A small image classifier, trained from scratch.
Model: 32-pixel images, norm layernorm, num experts 32, layers 12, width 320.
Data: trained on views of escape-time and Newton fractals, 145000 training examples, 13.8 epochs.
Rows from block 7 of a small image classifier, named by matrix and row number. Rows with one number within an expert belong to one neuron, the router's apart. Each number is 500 + 25 x the weight over its row's rms, rounded and kept within 0 to 999. All counts start at 0. Numbers have three digits each. After the name is the row's rms in percent of the matrix's.
Before each expert's rows are labels from the 100 images, of 14848, where the router gives the expert most weight on average: "top examples" is what is common among them; "colour at peak" is the nearest of a few named colours to the mean colour under the peak. Only what is clearly more common there than usual is listed. The data: views of escape-time and Newton fractals. In brackets: how many of the 100.
# router: router (model.blocks.7.mlp.router.weight, 32x320), inputs 160-319
# up: expert up (model.blocks.7.mlp.up, 32x160x320), inputs 160-319
# down: expert down (model.blocks.7.mlp.down, 32x320x160, transposed), outputs 160-319

# expert 15
top examples: vivid (100); Newton basins of three roots (27)
colour at peak: green (55)
router.15 101:489495550441439453487533486510518482505478512456499520480488506531469479508465490493525453477456480530521560523479522500477518534508542445548485508536528526501470529467511480467524469511513498453553504514514482533508457484476520494458493492486525542488503472538494515453486471499484457463518476444525496485488516505552479454493505488537513500534485462483479511500498516491511485476495534508458527471531489501455491535546502493503479523498532495490526461496507472504471484467520466
up.1 117:453483480455421458490537502518535473521514510479469504495500491506481495537499476548492493492445472512476545503458518480471511535500540452520470506536495518485472513457493531491521461529492496429530502499503466529528446490443553489470498465482518545515509467528456521483509483491485474498506487524520512510478499511533532462487523494503530513518504458514485506492492511464540538479507540522507516490528487475469500509541487485517464519492547528488499460474509447477468474492482449
down.1 104:512526512439546524429483475493546521474512508481469507503515514484534495517507506525519501521458512491489495525512498448530519471549491500504494494506521510490553523534547508476511502509473534510519513499515508483499535527555536481515500520480512490458494518512485521532517486517486517507546533509491522480505496492495521511550550541525489517496485518532519480521498528508502526531489489504511495514491531536558504529504487500496510504510536517494511517532525505445507519437457487

# expert 28
top examples: warm (62)
colour at peak: brown (63)
router.28 099:515474559470551548502494471462516492493471533451520528501514508527491507465513473525466545474471555484496473515537478479471500503508466504448458468477530451498506525537497495472501485513519494465513490513471518495518526532526461529528524519484494522494520518467493528517488502504468488510484459515468547521543527503561473533476499483470501509491505514468503474452485532480513472487455502468527480534510506535547502533467504459492515468482484474486494533525484476458493513487489536
up.1 106:524475553487512513460536494493489508514493525476497547489505497501515532483476463492476538483477561541485506527504444503508524489498474497485445498498559461507509491534503498514479537514493542473465501520495524472495501539501443512496513493468505463477505511500498503520509488544455522492501464493484535489509514485577485524484560507504490522525522494499488498495491493497499503488491487471528480500482533490541485511467470488477522517431512486480503527516519504459464523456477573
down.1 125:462517482484490484485496554508481486500529475516509507445492468518524513567477481497522467501482479510494505500453479466513494468490495462477503507474534467516508472490465489503480500469517540530509481532514503541516513490512518454482493488525502484485487462505510507482514451512501484497522511499463503501480520558507498546520530498526505471508464479532475478455458496496464500481526522519495533500509469483502498495548536500515451507488532494530515512489491505487487489511527475

# expert 10
top examples: dark (59); grey (39)
colour at peak: black (59)
router.10 088:505520514496530511482490483506470477471491498473487515498494503506478513512514498535525504527486490479504470490490460531487529546493463541547536453488519460519476495491480485495457482506500473554492525515501492496477488502511435520510544536490489454454501516496453506499489516515466507516492480483471526529531486464426540553522506514535438504485480497491511497463489516521513496499458512533497518493496476497467502507502512531484544520508446485521516475521542541452481525547496489
up.1 078:522522524459530508487526476491477489468485469524490444508518503462484502457520535493486479525450473460495476516517481510518464483491468511492488466557535519530528494441482546519488488515520548461484514421508489515527544460510502499523510526466510497464496497501515498501459540523501496506491489478510517547486498497481502538483482480512463503518476500464486489494447488495485466480560516499522507529540524467517500515486487517496530452499491487478491517548528530483515508485484499
down.1 081:495536530486476478521525503533489513503511473492536500498454451485490518506520461493509534519482519494514521455490529489498490534530503457540508503517485492480522485494509521465518480518486484437497518527490492508506458507497445504498519504511475517519501508539522496521533450482529507502518524506520476558459493524515482502500518436491491510467510489514474510527470517532522470537485506502494481489452474499477504479503511521541491572500536468496521498476535479528489515545525542

# expert 2
top examples: warm (99)
colour at peak: brown (94)
router.2 100:518484512505542492510464494469512479471459468522480487481465486508471495526470462536533504456516492491491476499503540512522517437485546531504454513521541512538488468461528466511498459464477479491495500520522539537548524495539509458483467485481499474488482530509491531510505474508457469461498490463465475547504525480519446493506513482518474510529464481477512514486493519462541481467454476514488475498516482523537511509485499498484520508510528523454492496485514514461473538476478522
up.1 127:517512522506537516519491501460524501472463507511477505490435491485435464516491464546503494514533510491503504503516529508517530438525529541518494521512522486533460477442511482482460506451489498479519490509531554532520536485499515483485484470481510497494477520472513525521514501473452469465494492497494483517504519509511443478501505502517458505547472468459482529486516515468527448508485463523483502503502489497538533538513460496491518459500540486447500497455523468499502532462521495
down.1 121:490492509510511518544486510465500481523514450550496472559497515542522531525488493467489495529522529479516469527495522528539490497510497472502520508503516517531519519519483494496482518530515523482474444481507524491505474530534517511528543540477496532512507531474513510565458492499523531501470502490503555506506506525476547545437477468523482481539506504520499509514510490528489470531514465492518542529448523455509517504505480514499516461532469486531523495495486506544505487555519501

# expert 1
top examples: cool (100)
colour at peak: grey (43); blue (32)
router.1 104:495534487488462493470519487520485466470483514505503493477512519498437498485514511505534499460519492468528470463489470497518493508498451521556458504516477510537469505501462478483494509513504482485481497464491475507540522501447509542508503521519492522472539464512469531523462472530501507479485488491509491510510488534436517469491481491544509527476538502479532511523519477518538503462532495506515506483541500490464479511519479526543497535496478487496475489489551513513457503553525490
up.1 095:535512503507481522509513498510476466475501503512507491462473505506430475469523517505535484464524533530500475503484432509487494519474473497491498482473452538525467505515475526491537496481476483510456490444521500551552571513478541539522489503495487536515515486488498517517490489491491488449478471485490492520538485487465508510470455475514564518457469524483527513523475493538539502461490507511512470496541499504446491440524515515559505536496468502481444522503522547501453484570504508
down.1 096:509503538566471531525529528478530507511568520554506461540489506507559514532504544468522484493553480516484517526484481483566525457519513496530541491507480504529513482527485513490465486521540523532471525501537472527494485475473527461507552534514509502496481537490521494513512477513534506511491513497481512521491537453476488529507491502516496482491505497491521501487475505483494505536495465528521528540494511515496472497537503508478517482502522497512507492527469508589476503544523486

# expert 22
top examples: vivid (63)
colour at peak: blue (40)
router.22 102:493450493450529513465515515489531515513441503492500510467494499545485500480551489472456520500493499441504515487552515450474475491491472500435490486520483469504490507508508497500493523516502483468468492508469515477503539463502483499525495541474521485486494536502448500507500531459471490489469454508448515539523508509515466538487465486494524491504502481487526478446489496464499455485496508467528484552495526509534504485468453481452532463504466458503515524523479477458527515487488528
up.1 100:505508470525515473510448486483522481541485507489466497474470524465453505483520541488494473541503451490431484485510522513499518460507506494532495513502499486485515464476515531467472496513524481517486491451516525501468496497513540497486520514476494533498497524456480486496513514475502506484464470510496494531520549520478480509515484507467441467519477454475509491483521477498542459490518439532475474526486508507491493486516461493490485459522489444510502464473492478467486525498502514
down.1 105:499523505528486501489520504492514531504516509527518516501513491530488512484502513494517522492503486482518486485467429528491513487480531486493480530533527527492498509485516490499472510513502494510544475577482472510534472502497535490512495491535473491460468491468494488482496474479456513476519522516512508467497491492446486524520494510490473478527525476482476520512470507506502516532525474499478512497529509495504465511453448462475513483545488487456511457500476493505509508530478435

# expert 14
top examples: vivid (54); burning ship (42)
colour at peak: black (85)
router.14 103:495485524466508530500546504491490516531478503443493510478500470555510509465553481475455534511464516473506496502551528479436458494508472475441498471484497460519463508518483504503516510469508505472488479515506516496491536459526485501529506540462525492480508529502468503506504552466497505473472464518486514512534506501526503548498475502490480479498485493479523471446501531467491462448498497483511524527510526531519521514479478465484544488448505497457494522522465468484541525488473509
up.1 107:509491531463480523458539484550480485492517483448473507466545509483533535517517512486461493496458471499499478477498471454456518483510521496504510466526525508493499508523493537516497527499499529460456487516514498535494518458480566515552507514493542493451495525490466494513490514528475520477515485490520506504506496506505531490524478498491497480517559524494520510464507513478534507450500533493525510502531489521496497550503514524527524511454506508519515537533541475481506493478477538
down.1 110:500533501503537544490492506478504491542525482522510472452510554503475477543483513539524531516478505514524496526547524463491504508495535485466499499496495529514545510521516507471507514525537523486504484485474504483480526522482490520548503511499553503457520504466457535506482498492508509475540516506558514473453504536512498502522478526470490521540562542456555507554486528473476512550507489571532486524521521480498476473487515544522521477514476513469486466495476507494517503496469470

# expert 18
top examples: pastel (55); burning ship (40); vivid (35)
colour at peak: black (95)
router.18 101:544458530491531566511473484492528519508481487469481509466465469534498501469538506505464523547494506469503488484509468446450447480494499501444523486455511477525488518529493512483490513495498470495502497503480548513483507479523492487505498548448492488500513542498477473512480536463482485496457449520452493507525482481540472528504499503506520523508474532488536447460510544484507465477507508449537505525501501538514514527484451484480553481455451495471517535537488455488523531477500483
up.1 096:507527481504498477521530489540501484493484495514494455483480498489493465462473476505503538470535497499493507529515525528500551499482504470490522534513509521516515575502538479501503491526518525480498509452496512530480509511519521485485504486537503499504478484521489481530481480537545507491499441522577500556495532480501475504502471557494462505522473476469477503520525529529540551503494495510525437497494492506496530496503444503495498515533530530456471487496514489489455487496522464
down.1 105:509499501501508507505494557535503461526556514534517461561523499509528472503492527498480485469458512478506519534558519556503515458530491528488506531507540563525523529459479489528527529507500503566477505438518503533499499505496522519538503521502487520536474478512510457482482506487498515484494574480516519514488541471481492487487441516503481484511526540464516513515529511491529499490435508504524475509516497509445486479440557515520494519491518486496483509500488529529565510521491512

# expert 16
top examples: cool (100); Newton basins of three roots (27)
colour at peak: grey (41); blue (33)
router.16 098:468568499502441486492488467543529492464480515489486466479523515517515492477457487522511505545532483537486490514519511483534482529500500545544522535496586511543468459479525448513496535501486470496503465467482477528528538498503523499535483497473516527462480449501502512524487492484480502513509475494545512444468483510467506440474515502474512506558511504491452532536533509469554478497467474508490481512511469522524503538477498533495507495488478489475509469481515493484531501520523478
up.1 067:560498534483493488507522529515504485523506528496492490491520498516499548486459512509487467450476483455465501531500494480445477504509523444476494538496475526497485516539482510488468449520519522456483487485440507479485487537471474443471483503484457491495500509496511509506511508485527470464490513513536504486454513472540479479521497485509499500488531476508518519498486528504486496524499496499499568500488467525502503519495491498510509529510484489481497487545477497496455509431495509
down.1 089:509501498537503473474467507485447505518482513477489492474483517489505462549501495522505526445491487538471502489460495508494516523495444492525487469447487500476500497457462502432471488485493471526478511562495476484513512459486504440476499443503483498487493497519491503510540503512492441527539467457437498493479489536521549448520503501506526435475464510483511502498475453501524490474521541499538493520513487447496531479475477469509489516513507515487489484472487490467483488510469503

# expert 6
top examples: warm (100); Newton basins of three roots (27)
colour at peak: orange (41)
router.6 095:479521514467500507481486489468477479483484488486501485484494547502494512516490492547494507518474496481521500502485478521498533450515477510522458480503509478500489529505498501530459514523481555443443472486485457514528553473505550496543518528432520538456476513474544540458470469489500534478495501500513521495488498473534575490487441471474552491474496538492514494519491484478532456505529482532531495502530494485510488486464495494492522474540485503516518522525497484429481455519482512
up.1 077:513454516503530499482542474503503510493522475506499524507517465478498479495489458499519494513501528498466470508496507493478502516528458518531463538505540497531520474492525442527504497505501471521529471485439470462519502491498436508484496502507462404513493507519518482521479464499519489498490497485479506524494497517501492519489499496477513489541503529499455480483496478492443484537531509478516486550556511489500487492484504535456516510496519496536456530482489540566497475511485485
down.1 075:474495450519485498480509518454447491502491527495470504467487481478455504499488528458519552502552535509499497495556543505518510487466481498508507537479508548497478472502509519507504531476491557516545497495504439469516495497486526465498490506525498464478496464473495508453487465478477453476492516488556508537488527488537510511488481464469495570447517502457435530582483488536473527477472497504475499480479471502533495506481497493490506482481482499499487498486518493484500463469526479

# expert 20
top examples: warm (98)
colour at peak: brown (90)
router.20 085:536509558545523526502477506473507513483434563439479466473472503503485538488491503500484492484483507489470539512547544498483473469503537481506510512499500462540486480483503459509467448478504492497482516501457523482521477521522476446425514512489470518489537500490494514490527500494467492513470446471486487519497457506539508509454494522478500494526512461484517539497486530469519493463497475509481511475489483544517523549516456544484536476494529514510547516464455455444483502425494541
up.0 105:544464483521524483508505517508546522501456527440509518508495485496496541531464494532492505492496496503496503527549508480486513477507536519508526566511487481474508501485544473497473497482480474519487525531501516478516489530496466445451482479482499443452487522504508495530474501536474473525499492483492488512491493499515534469472489511510475478510449482515515534519503507473415488556514458488498496491474496571524537512473474531471529512517512524510518494467477497432479523430488522
down.0 102:479522488494525468531519492504527492505545487509520507533525496478500532556507519541509498527482498509509527499520460479549498486540512516496453488502495444531518519469517475519464536513515512516494476508482494512523548486538492497495539504491465458527487481447498486517512487476544503469501525489517523478522550507542525502497544510497510520502521485515489549469463541483470507501477477512484520516476485509489496524476571526495518477551494449526531531477488518542495485575510474

# expert 11
top examples: warm (80)
colour at peak: brown (65)
router.11 102:492477539469519529522462483480530526539489492451460525473488486552491525494556497498477515531475546534513458471512528487469502513541491527484493459473482516533516505500503524454492493490521480499494519471474487469502516479490484493484521518480491490484492538463472521489511507470500510501448473491483540517526492531519481539496461499517506487462513508456513499497518526450503457455483502477458562507488486535491472501487467474496522504445513467495516539549481457490502497443464506
up.1 122:491490505479524484542448491484488529558523479476498498500466518514514522493526466494509480510542510542481512445478521516506504499517501508491531476467467496501525517543498539495472474502454573517506468491520480517489517508502539501479527497509506538510486496490532521440529466479513468489508477542494498473489458514507505513522517489470499462449485494465506451492527469482514499526489527516458544434488487501482456508519466506517504510518516468472518522539447490460504466485477505
down.1 114:480535485442493477472545465497527487465560486521471529471545513492528486547521522499534512508469489502499510506495500470507488461478489540501476556515524518515491535503495507528503488508527504491509498530525511502487457496492521515457506488518506554476507486503463488506522486526442514484501526492524519464522526555506524499541545526494517509531508487490494459496535490483487561512525494505517508486543531502566484512524502519492523480475531514487468461457470459484467479503480441

# expert 9
top examples: earthy (63)
colour at peak: brown (60)
router.9 105:512461531475532538499523500475501502522457523481499519489473465533516510470534486510459543515483510492526466489506494451450458485487463509443511462454502475519493497512479503495483500482517484467508529498486546503505521492531484515521497524489512515481499523518464524531504528465490489504489461524476530542521485465549470538495465504493514527504488477493504495453485521475486487461507497471500498528514517549547516515457460483462530491485485480464495534559464454462506532467483531
up.0 087:489477486487494473509464545513504493501532503475534505522495509430482496531485459514488463483480503514516504499502506532481528499493516493463526519483473465518481507503495496482507490512485499508500509506480486451499529475466492488475483468509444472499500479471503516461508490496478470522508522492489475506475490480483495448483499494483475497495486463525475525463493496492507520518484466516514506474522461507450448509501498514492459501520545487518502521495541507560522533493495513
down.0 090:474536486509517487488471491509467485509485499530523480534512492513499448482522499513436531516486479481480455457509498524492502515452534487523526511469469474504525524533460510500507493525554480515509453524508545545460485544505505480509510503498539511532528505491554545505519526461480497505527519485506507511486511491521484497552533459450480507445532478459466457535522550515515495477509509525481480496479531508529493491505478471482529508515477495482511510543485486523481473484518524

# expert 23
top examples: cool (67); vivid (33)
colour at peak: green (43); cyan (38)
router.23 107:477483469480501491504484502503516482537467519487478495478494460503470565515486491478474486564443460491461470553490513474482434474491510474458455499454486500477489522500502542448492493505530513485509542468503483497507498502479547485460542508482500546502452510556439517483506506498496538505493499507504509499520442487485484483481519538506491473536491499495516503500489508511525461477509503492500506537533476512486467519528508514502481509473521530494509494542481527532485463475474487
up.0 112:492477474512486459526502531491480475549516523494504523527480463457473540497498488513453469527470461503484483497441470496528462520474492481457483492468468511489516503492480533480502477499527481504467545495509509488493477506467532498452510484482519574508473477502473515482483528483526493514527509530474524498519459495464517461527511530490503484481510510513504514496455499476550485488503505527530488521494480466489481507517519492484482485472537521535512504532479536543489468525483506
down.0 111:554525575516473533529540516482467484519537522560490507551533495512497525532517473505536495502536500542520521506539492549547541492514526484473512487502507527528462501485517457513498486530510507539487501474515514467490461480522480526483534517525475537500513557478528504506496479501515509455463570478510506462489511537463528502522505504469453529498485507517476512474476517522489516508474496486475511533475495531454497494481487527496530507535523507506518486490517524571481527540493496

# expert 21
top examples: warm (57); earthy (37)
colour at peak: brown (81)
router.21 103:487483528461543536505528472479502497511478501510505518480464482548507489481542477487460521517451546462510483516512522483461450507508469471461503481469496463540465517544484513476487511507525490485505505497489541499496540490527484504526525517451514484512523520513478516511494557512489464512477468489469521511509490468532467534467478481491482490511502500479512469442507546447509467456479522470475508530494504512543503501486472467465544512472483492482476541508454490501526521469455518
up.1 097:475487476516499492486448500554492495482478511504502515494498451497483507520522479489488517511538460482464483469528481426501515528514498483477523528472466507450465515496493488485512462524466487489515456540476503535491525503466501489481532470500429472501481495520512501469505517476503456477536503475481486473491499470520521471493590511491549511481464512526443472508515479516441509508466514482495505502520466505474500484500514526455473522522540510538484529480504514537478477521526500
down.1 103:490546472555484497552503460509506480472523472483500484545476491471473515518498533484514489466553499491518519466561517497527531478501501512485507507478465517476565491460494509473501464500484507526495505509523472503498503488507514476466548507496483432507523473518498512494495507497505521490516547540520520505495460520484472497531478501501515494456497481491523522547544513531474506522556506529513532460531491514456486492454543514469481460548481469504501489491572516509501493535515495

# expert 26
top examples: warm (83)
colour at peak: red (49)
router.26 102:494461513463544539477516507471525499504467513479465497469481479531506477460530470489469514512481525470478509494542473445460451496510462522457513483486503464538478519505507525466488531483505475483493534500491539506517543504497511503523483538490498506485522533491462494549498542461477484520470453527471527515509494498514464532516486495491492495511472478485516491463499546461484453480493515484485515544490519524528516499472477494463520510457483487485500545530437474499532513463461511
up.0 108:481442490535496486487444535508461495479523469505509533506494470450473488508474487519474487497529487469471509508496535511502492513478502482463469475486487459519480505483498529451478494516469519510551473543510488511526491479514522479487479498494526535513422526517504515481520470487477517510544513524510494472480454500522529503546533492484515460500431475530482474495482501542546500531487513485450471478492492498497469475476488503503499524488520477484490489455481525498488459494489475
down.0 104:509507574473542531507519528481501495497476549524545502523544539539516506517512476475491519551471542503480504511517483499511498502496500520541545475499502493479518481518518523494478512487509487483473501488525530505511525502513481486515520517476474490544540510485512476532529518498576525517487493499542541519504502521495506545498512503483486487528527510500496513532513585487495531447513523516501506546507523481472510530522515556490550509521498494518529510543514518488504494502508553